Rows from block 2 of a small CTC audio transcriber, named by matrix and row number. Rows with one number within an expert belong to one neuron, the router's apart. Each number is 128 + 32 x the weight over its row's rms, rounded and kept within 0 to 255. All counts start at 0. Numbers have three digits each. After the name is the row's rms in percent of the matrix's.
Before each expert's rows are labels from the 100 clips, of 14976, where the router gives the expert most weight on average: "top examples" is what is common among them. Only what is clearly more common there than usual is listed. The data: Morse code for random letters and digits, with fading, noise and interfering tones.
# router: router (model.blocks.2.mlp.router.weight, 4x160), inputs 0-53
# gate: expert gate (model.blocks.2.mlp.gate, 4x320x160), inputs 0-53
# up: expert up (model.blocks.2.mlp.up, 4x320x160), inputs 0-53
# down: expert down (model.blocks.2.mlp.down, 4x160x320, transposed), outputs 0-53

# expert 0
top examples: mains hum; thin (high-pass)
router.0 093:105137102136140144077112080112099186129094094161165109129138116136117122067111122113167187153182127181060115101169118151160136137114106178119184085152089135084135
gate.0 088:166145164178165126104123144124134171121111127089082078127082136111193159136096121184147140162126174180194210142151140140089119129071115092167097108146128138137113
up.0 083:076122108146133118117167135160146186057147058152146153092114112122142122085163122126167138152048151127083169134166137143122074136150158115125162175111162138147182
down.0 079:133133190110143126119166147098088128090082168117116148097061114159178191108197117148123157099102164137110131136139099159124168145152170086122153105151084137142110
gate.1 090:185102086149148136138098123137100107111098125130136111167143092092082143137086093160097115140136135106108221207146155161146162091060122158151144118085137126140120
up.1 099:164098067138128075156161134176134110093184079169116128090108101156197103166145145181137105144094106112150153084096154136157150074135129098121075122130167100156162
down.1 073:103122097105157141091153173121049096089178135124143093082140151167205147153127139106087186086108134109146148144101180118033147099159076124142137138152133167103094
gate.2 087:179154136099083132145090095199080115082136134135073145128167142161130100130142148134165147108103117155110081096129145117148110163153088152183050111139154157167105
up.2 091:137113141104186117106165096171167112176105164115167041141187155140118086068187115131143093121107107081178141129148180149125139199111159185104136120130035174119185
down.2 082:190096079143177156115115093117086113135132161096118111112086137177107162143170182072172152125095177125124194171115125136101154117127107150054166127100107131143096
gate.3 098:102095142127193089115158103167133173142100148125180129171173089162150137116074120124158166119133151116102135122085124079133098158126053132137141132049094182163111
up.3 102:086098191101165092097187085117112143111200176133147118164109119102182185155192146097108145149066109140098101140071100124091154129173114129115079172100166123062197
down.3 102:116151129067136143106114135145151107187111121147138109062154162110108119166125165174077124140126155136147137138143105135149066162120194168160184049101085119119121
gate.4 134:129152152164076096106152168166123189151174157107080175115101166079119189136077173045096117122162147184087130114066105140098066133148105145159113161093150105079183
up.4 131:166153131131098129125152148211123163138119161104124171118098184114146175165127196091062139140108087153096130158128132117093109142097142128108108160075140153102161
down.4 242:080119135100082134146135099113092150089090111143132109154115133123156118068099123172179156172186094148127188062162178162142133093080116158130124100138150129135087
gate.5 095:105097077093117128128170179078154115175150137028146080109127123043104175128098129087114127160136168130079102101130139093112162099105111081116141106137145111104080
up.5 089:140115156113127148148158124127125154147131205110137103101094136144129118140094138126165140150130161139127130179172092109202168078080135160148122133188135084158092
down.5 077:105129121120131152181170126167107142141154138136091115123123132142094156178079077126107104163096133155094158134078160170097107120107116176104132083104048078118173
gate.6 097:153128173181103107161120097089224147110078085102101174194121159111113122155085104116167119118136165126099140133122177136120178125087120121125133128123162060180114
up.6 083:153124097168120080157097041121142096124114113189071096115138091112080135163105157135124141151208125120117183146108142081144126121119089115147089066151035144044095
down.6 077:096103149122094193098085125111135149223152195138087097130151074142147103111148071134117148081156158133186116109105146163138167093065078137137140172113169143097099
gate.7 096:125081162112103118082119148115157125171130124187189137113083161099118117154054119130055157135145146155130107176174156135135094137117165085169132123147182107160137
up.7 087:163121181086104107147131081090139153145118086074093108126146129094091173110065193153167144123119108150136110142142125145084180167112132144127170157156150128122117
down.7 076:095137135138144130111140133138109095136104167135092172154067115099177103148131145167116133183155131095067093120139108090118172104131168153112120083125081117117055

# expert 1
top examples: quiet level
router.1 077:174145116099132105116154135196145148140148173130136137112167134081051108108166114120141061082103128117121137142096096089134096153074121108121130129109110106168139
gate.0 076:129090055208132076103118143118144109118129099164135146115111095110096128092150141168076162092110091082077144155164157159162114095112156133081160115183122149123126
up.0 075:070126154152132138142123139168111081103163132171142130128152156067123147151121166164126100125088148134071244130174122049148096138049119115097099084122171074196139
down.0 064:126138109118114096224076190142104144099091130128192128106133129076113132128134153085168150194125098107116094124153064115134102136132117086154075170174144158140108
gate.1 075:112155113183186115145082127162120108063164160118195191084190168146177135098127160145149160137084092120130129121117185069155151110064147169092111091114095156165101
up.1 093:080162132095120158130168071074091113161115078096115081102132138158154072117083066111169127138199146120142126104138120162121136096156077136121166184111147110120134
down.1 075:133101087181124067174118149100119152087138129139182168123193098163078090150106094135159146115108138111101124106170116110120151161111129075114111154166099180180098
gate.2 112:122057059144060103068112062149050104079108101114138136109091124175132144095089091159173124167145155159121086165148164159122179145147146118127152117112167099148172
up.2 122:166129180154168152135187143124151131124182187133155148102163163123176163131129186099105146149151135103099160102109088098081057124098134075116099196139141072108088
down.2 161:140164098163158085168075163085141085095140088089157134146103081176101092181157074148144137092098078101132064092142073078098173132147081089144123167144147153140170
gate.3 086:161108142082170104163122124179167123106122129153109116131083119074086146164145152166174108049110097116122203166079156110200101103129101101068156132125076171104133
up.3 087:162077188124136176129087160033113128139090032138075135068040113162163190161116129073115176205143130155093149126077126107106113137136106090128132147136189098118111
down.3 065:069081100171074118127096114138101174145093135135097098102192136111131100106099093129093200176130145072143159137164153133140122134083117174143117108087083148069100
gate.4 072:160085165169077147111120171199115127196119158107097190166146142108117144155127179143203124075092094116109159126109132139118127090169125102134111115097120106192116
up.4 087:144108111143147088152080104131127127117134097128136111147131134108104072126173045155096174093145053108128116178105106084153131133116107196129152078173135166112162
down.4 096:154167138129182136145077170115172120173187097096125129129096130142134136152143129068096134123117160085102091134146082080172131098174122057149145144094178108138178
gate.5 091:174117130180136120194166168220097090166130139096091117131113178117109183171142161134079131156141105098186151113168105140094118159120125134086134195113160116131147
up.5 101:153136078134146147092067108086122143127117135152159102065108157146112100106110095122113154107118129120112083126190141156155154117181129143114165035181073136106093
down.5 103:116114098167156123170118127159113129088150110135192157129138067178051131126137122151137150090142120103133122104147106122106123125105095070090054174189127122170143
gate.6 117:158154114116108142092143091038083093123063099125135098087104173189159110146101070093146142131138179130108098126147076201100112078182117130122136144130144115136155
up.6 081:179161206170196161163100150105207168119103094082160078089159120169189099123165094057080152150081085133103129080108178141103110157129093100124127163098055115143092
down.6 074:143073098105120090115213112121128199071121109147120132100148127134176136102106088132150174162159137140133152121097128167121083146097131167120090110139160163171160
gate.7 111:166092098153170102157174176199179158117155176148098184099158138098118126137152199140126082138102129083138145129118135070130102126101155118068112168116136133133061
up.7 103:104128138144136121130169115096181130137104132121137105127156063114096096084145103139131076115101124106107179146117163122137167083126070203123169087119084159123095
down.7 115:164155143158159111189103181125129126079140130123145148130106114133119098147189128174172132104108105083177113105106100090117159148140134074157093183162104123143125

# expert 3
top examples: tone: low; white noise; thin (high-pass)
router.3 118:081131162139155137150079161072149089190075060159122091120097118165183129170086111120113142113112127077149118116159161145132145092168161168140134157150135154121108
gate.0 064:169099122113161124126147102157133109064111106145166123087082161141200069158127113132163121140146106128091134157132113133135126138070125148145091106050122105147159
up.0 071:104093105147123082156117132122124095148095159124102176097114080199120127163121112158173110128103183153145093125082193048148090155189173146189134084148143141166148
down.0 056:110129185147116141168115156181119067140160114185114122142089174127145172160164171125094074126167119133143145121125118132140143089147143123116112159113127097162191
gate.1 078:114099154133107116150113157154141131136131138079113112121108126117147147107124173102076131162146111084181155110183116129161140118127134176153109207137130174120170
up.1 071:073145168120138122141084112114138049154093067155054129114135127175206161138095140115101143155136116070152131082153207144132147141153110118182154139176114141171153
down.1 057:169113155106083125112152135132118156093112152155182120151117115140171119147147105167099143089060154071198152150161139130092123169128136126120210120090104116102087
gate.2 073:133213094121109140133208093127118117092152072107127138083096135092096139113094150137114144118183170155075201129063122103092186152071105129132111130098185140131191
up.2 082:159157135146165119168107062081098115113102091126151071092135103137183133123145102101152147124158130133149142080120156138125108093167103099156139143128135067122117
down.2 066:139133143120192144129024182103188150141158123127130138070092150112214187130132156134118143166125125109102083094097096057109145075158109089127140108138127122125136
gate.3 200:050122160076111103120076130130127123169105102123100119083098147176166173144146137111088143120116107099116077108126156123104149097157125164166125141150140167094155
up.3 171:058139124101143136122055127119107115178110084151101121105098158179166164196131121108096129151124098104135060148103152129103151094121123163164132154146118156087145
down.3 185:068173137097101143168138137147123141138097158175156109138119114106128146119118127152090155138134175092167170109164188131093099128112169174127165110107076130100066
gate.4 070:066099166120173142106128122141146165199110114119075094125110093120095178143132172085121152188156084129070139176144171051135127079110142094134058122113112075135117
up.4 067:127134156119131084065081155137078191113124043104178102130080209143173169109121149114143113123152061113131078195063107107099105089151153176131125135080151152119149
down.4 071:084130113077091102114144140123114122087098090148079133139111155068129121076118164157109174131145110115110149123115179157158124101098200129088107135131117158174078
gate.5 081:136087128115112124131142091131122116135073115101129160111151219084126156175106126149139122173092075123060104084119149168110166193073119158091112168111233091131186
up.5 074:068139073134104127139133198120102152109142127163171161163155075128090113085103116162165153090140107097163160132177097042094130131116118203166177068154092161141073
down.5 066:132126083085122138113173088123104144105120090144115143114144143180153096172067101112100153113118091148094097122133137111144102136166078162079093123109204141175199
gate.6 070:158076076030121121111145139175138120099127085127116199198102113105163193153070174068118209148110102100090131071145143091091082106146118135137127151139148159134202
up.6 068:164133139126150112133180061101075144170180124166132147091151092143166100140201053098131115067128170159153131135149164111142173120096191110150154095163086129109079
down.6 061:100195141152169120154174130112100129107167142118083140087113084142108152126071155098134162078076174132167134209066126175137136164167082102149175153120132129133126
gate.7 058:098153108040126152157119163096153144108114104139150144141134045102115183154095171124143090125086122147162168150062150146168128153116170111159059101117186128182168
up.7 075:139139157134175113157080102158175135135125202124137141124114134083115088143162155164160098148134102146134179104152117141151100122103130087119130118160108149091129
down.7 055:105107151105117189111052118161124116112149143162141131101102111098137039103094072136133086141072146146118120129132171188110125083124151089134130103165165102106151

# expert 2
top examples: quiet level
router.2 108:183105098102077088104183141150149119083134163134112147145144107116093121164175163133093111124150127142124142132162088106109097169110145054118117149121165117112129
gate.0 059:144098138172104140118122052160128139085112147171060097129104142153097144132123060148107146137163128116184135104133095117086148161127151139096152109124169161144062
up.0 058:106087119106177147155103174148137112110136087152138141074119121106175096121134145087183128119100079051173161140089196133124191148105182113105113105125116086118127
down.0 049:121118103079143176144172108133078107127080128106142157108164133111087134122131084119120115138133108136090099116135153141100138040153057170102109178145076181105039
gate.1 055:126143099159117122117144124143185093113142076169064078114132092096096103111118145162111157106123181158121099131127102072090161119099127121194114140096118150041142
up.1 060:131076065166095082114184182116105156119097166096163136134158173075147125065160151139119114139141116080091166132081152130119051128108121192176132090114192112135151
down.1 049:122182137154112100101147136150166155109115109095068124117111136102119126141136128091143096171080154104150161105130089066157106148136061110137125107142184072104131
gate.2 140:093136176149196163165089165093155101163129092135150066176110118194193142118131128135100152126087148070162141112164136103105094087163164179159138168183076159137110
up.2 166:076144160146174162165095104091120097161104088149140093157095110177177112108099108093126149093074130076164138127147175147142138103181140159121139130148107159148107
down.2 159:112103106096089089079162126161111169108076147102092169139181159113126138090106158178138119147154095157096169115070133137101109161081102170086096104101143099134089
gate.3 068:112067177136120157093128142104128183107062088087141147100086202123118129127118090140185096066162138172095100119149116144148153104150117111092163129190046193163174
up.3 055:180164135099124120110125117125163114094072038116120134118107113101102162139140112103193147089140121174122091113130105100156105125166066100118070121137225129098146
down.3 057:085112104179133151154127077079090098127217137117173114131079131137094185128119105119123127072141112085180109115119142136125125140172201149127128123143117163138135
gate.4 077:136166169091097149119099136089090127161122084117148104161137138111117114144113095108091109137118144126157094152140099187098108098188118135136149150192115134113093
up.4 101:092136148137116146128074104120089097159106093142114082098131083168155083081116086109163123087148108145121135098146152168165138114164122117165096105164068157117130
down.4 076:122076156080149102078174171142146200103070155104047159150143170106127148118122184132147092141178123169108158181154110133095134144099101139106108097116172140152151
gate.5 123:072128150131157162106091078131088143154123080130147109137102125163114103078075107121183155100124093160134091115152117149138167102144101158139145112158109167086165
up.5 096:071123105140127122092059127099060158178145105084126122091149132153150142145082090127155117141112090151078103113141111139138205103133076143117078079137157150127163
down.5 120:138087126101098119079186153169118163129072158094071122142144157071146137075080165139132116174133112173082151101069132123112141150080088164093119079109125095127136
gate.6 074:107151135149143134138106087068110080156094123139139112108125122066158152135093043084115052125117096140093103110175107134112128132146130165083113126153126090130099
up.6 117:165094080125112102077211126166144144105154149108096177138157168106064137119169140165131073143181075120086106114117125115148127159104121092114100137077149130124154
down.6 074:129164164146136126174097121101178097122174130155195113121124074116115129170154082080110148123080110100146130132121135141148128119132155137168118091109056134107084
gate.7 056:100125098184112163128133134073161091115103142088122131133079135111124145128115181110155148149143127103165104053115123130175119149120079133120090190060172121068134
up.7 063:104110104145155140140121096124114232175120098149151105071073099184179112128112106130133168133096118117108097102153133123112150153144169120146151137164129128085134
down.7 052:134148129086128106164068139139117082139117123144163070111127090110128116164158100100135135088142148123181165097137090163108106068175175145099155094112125089174087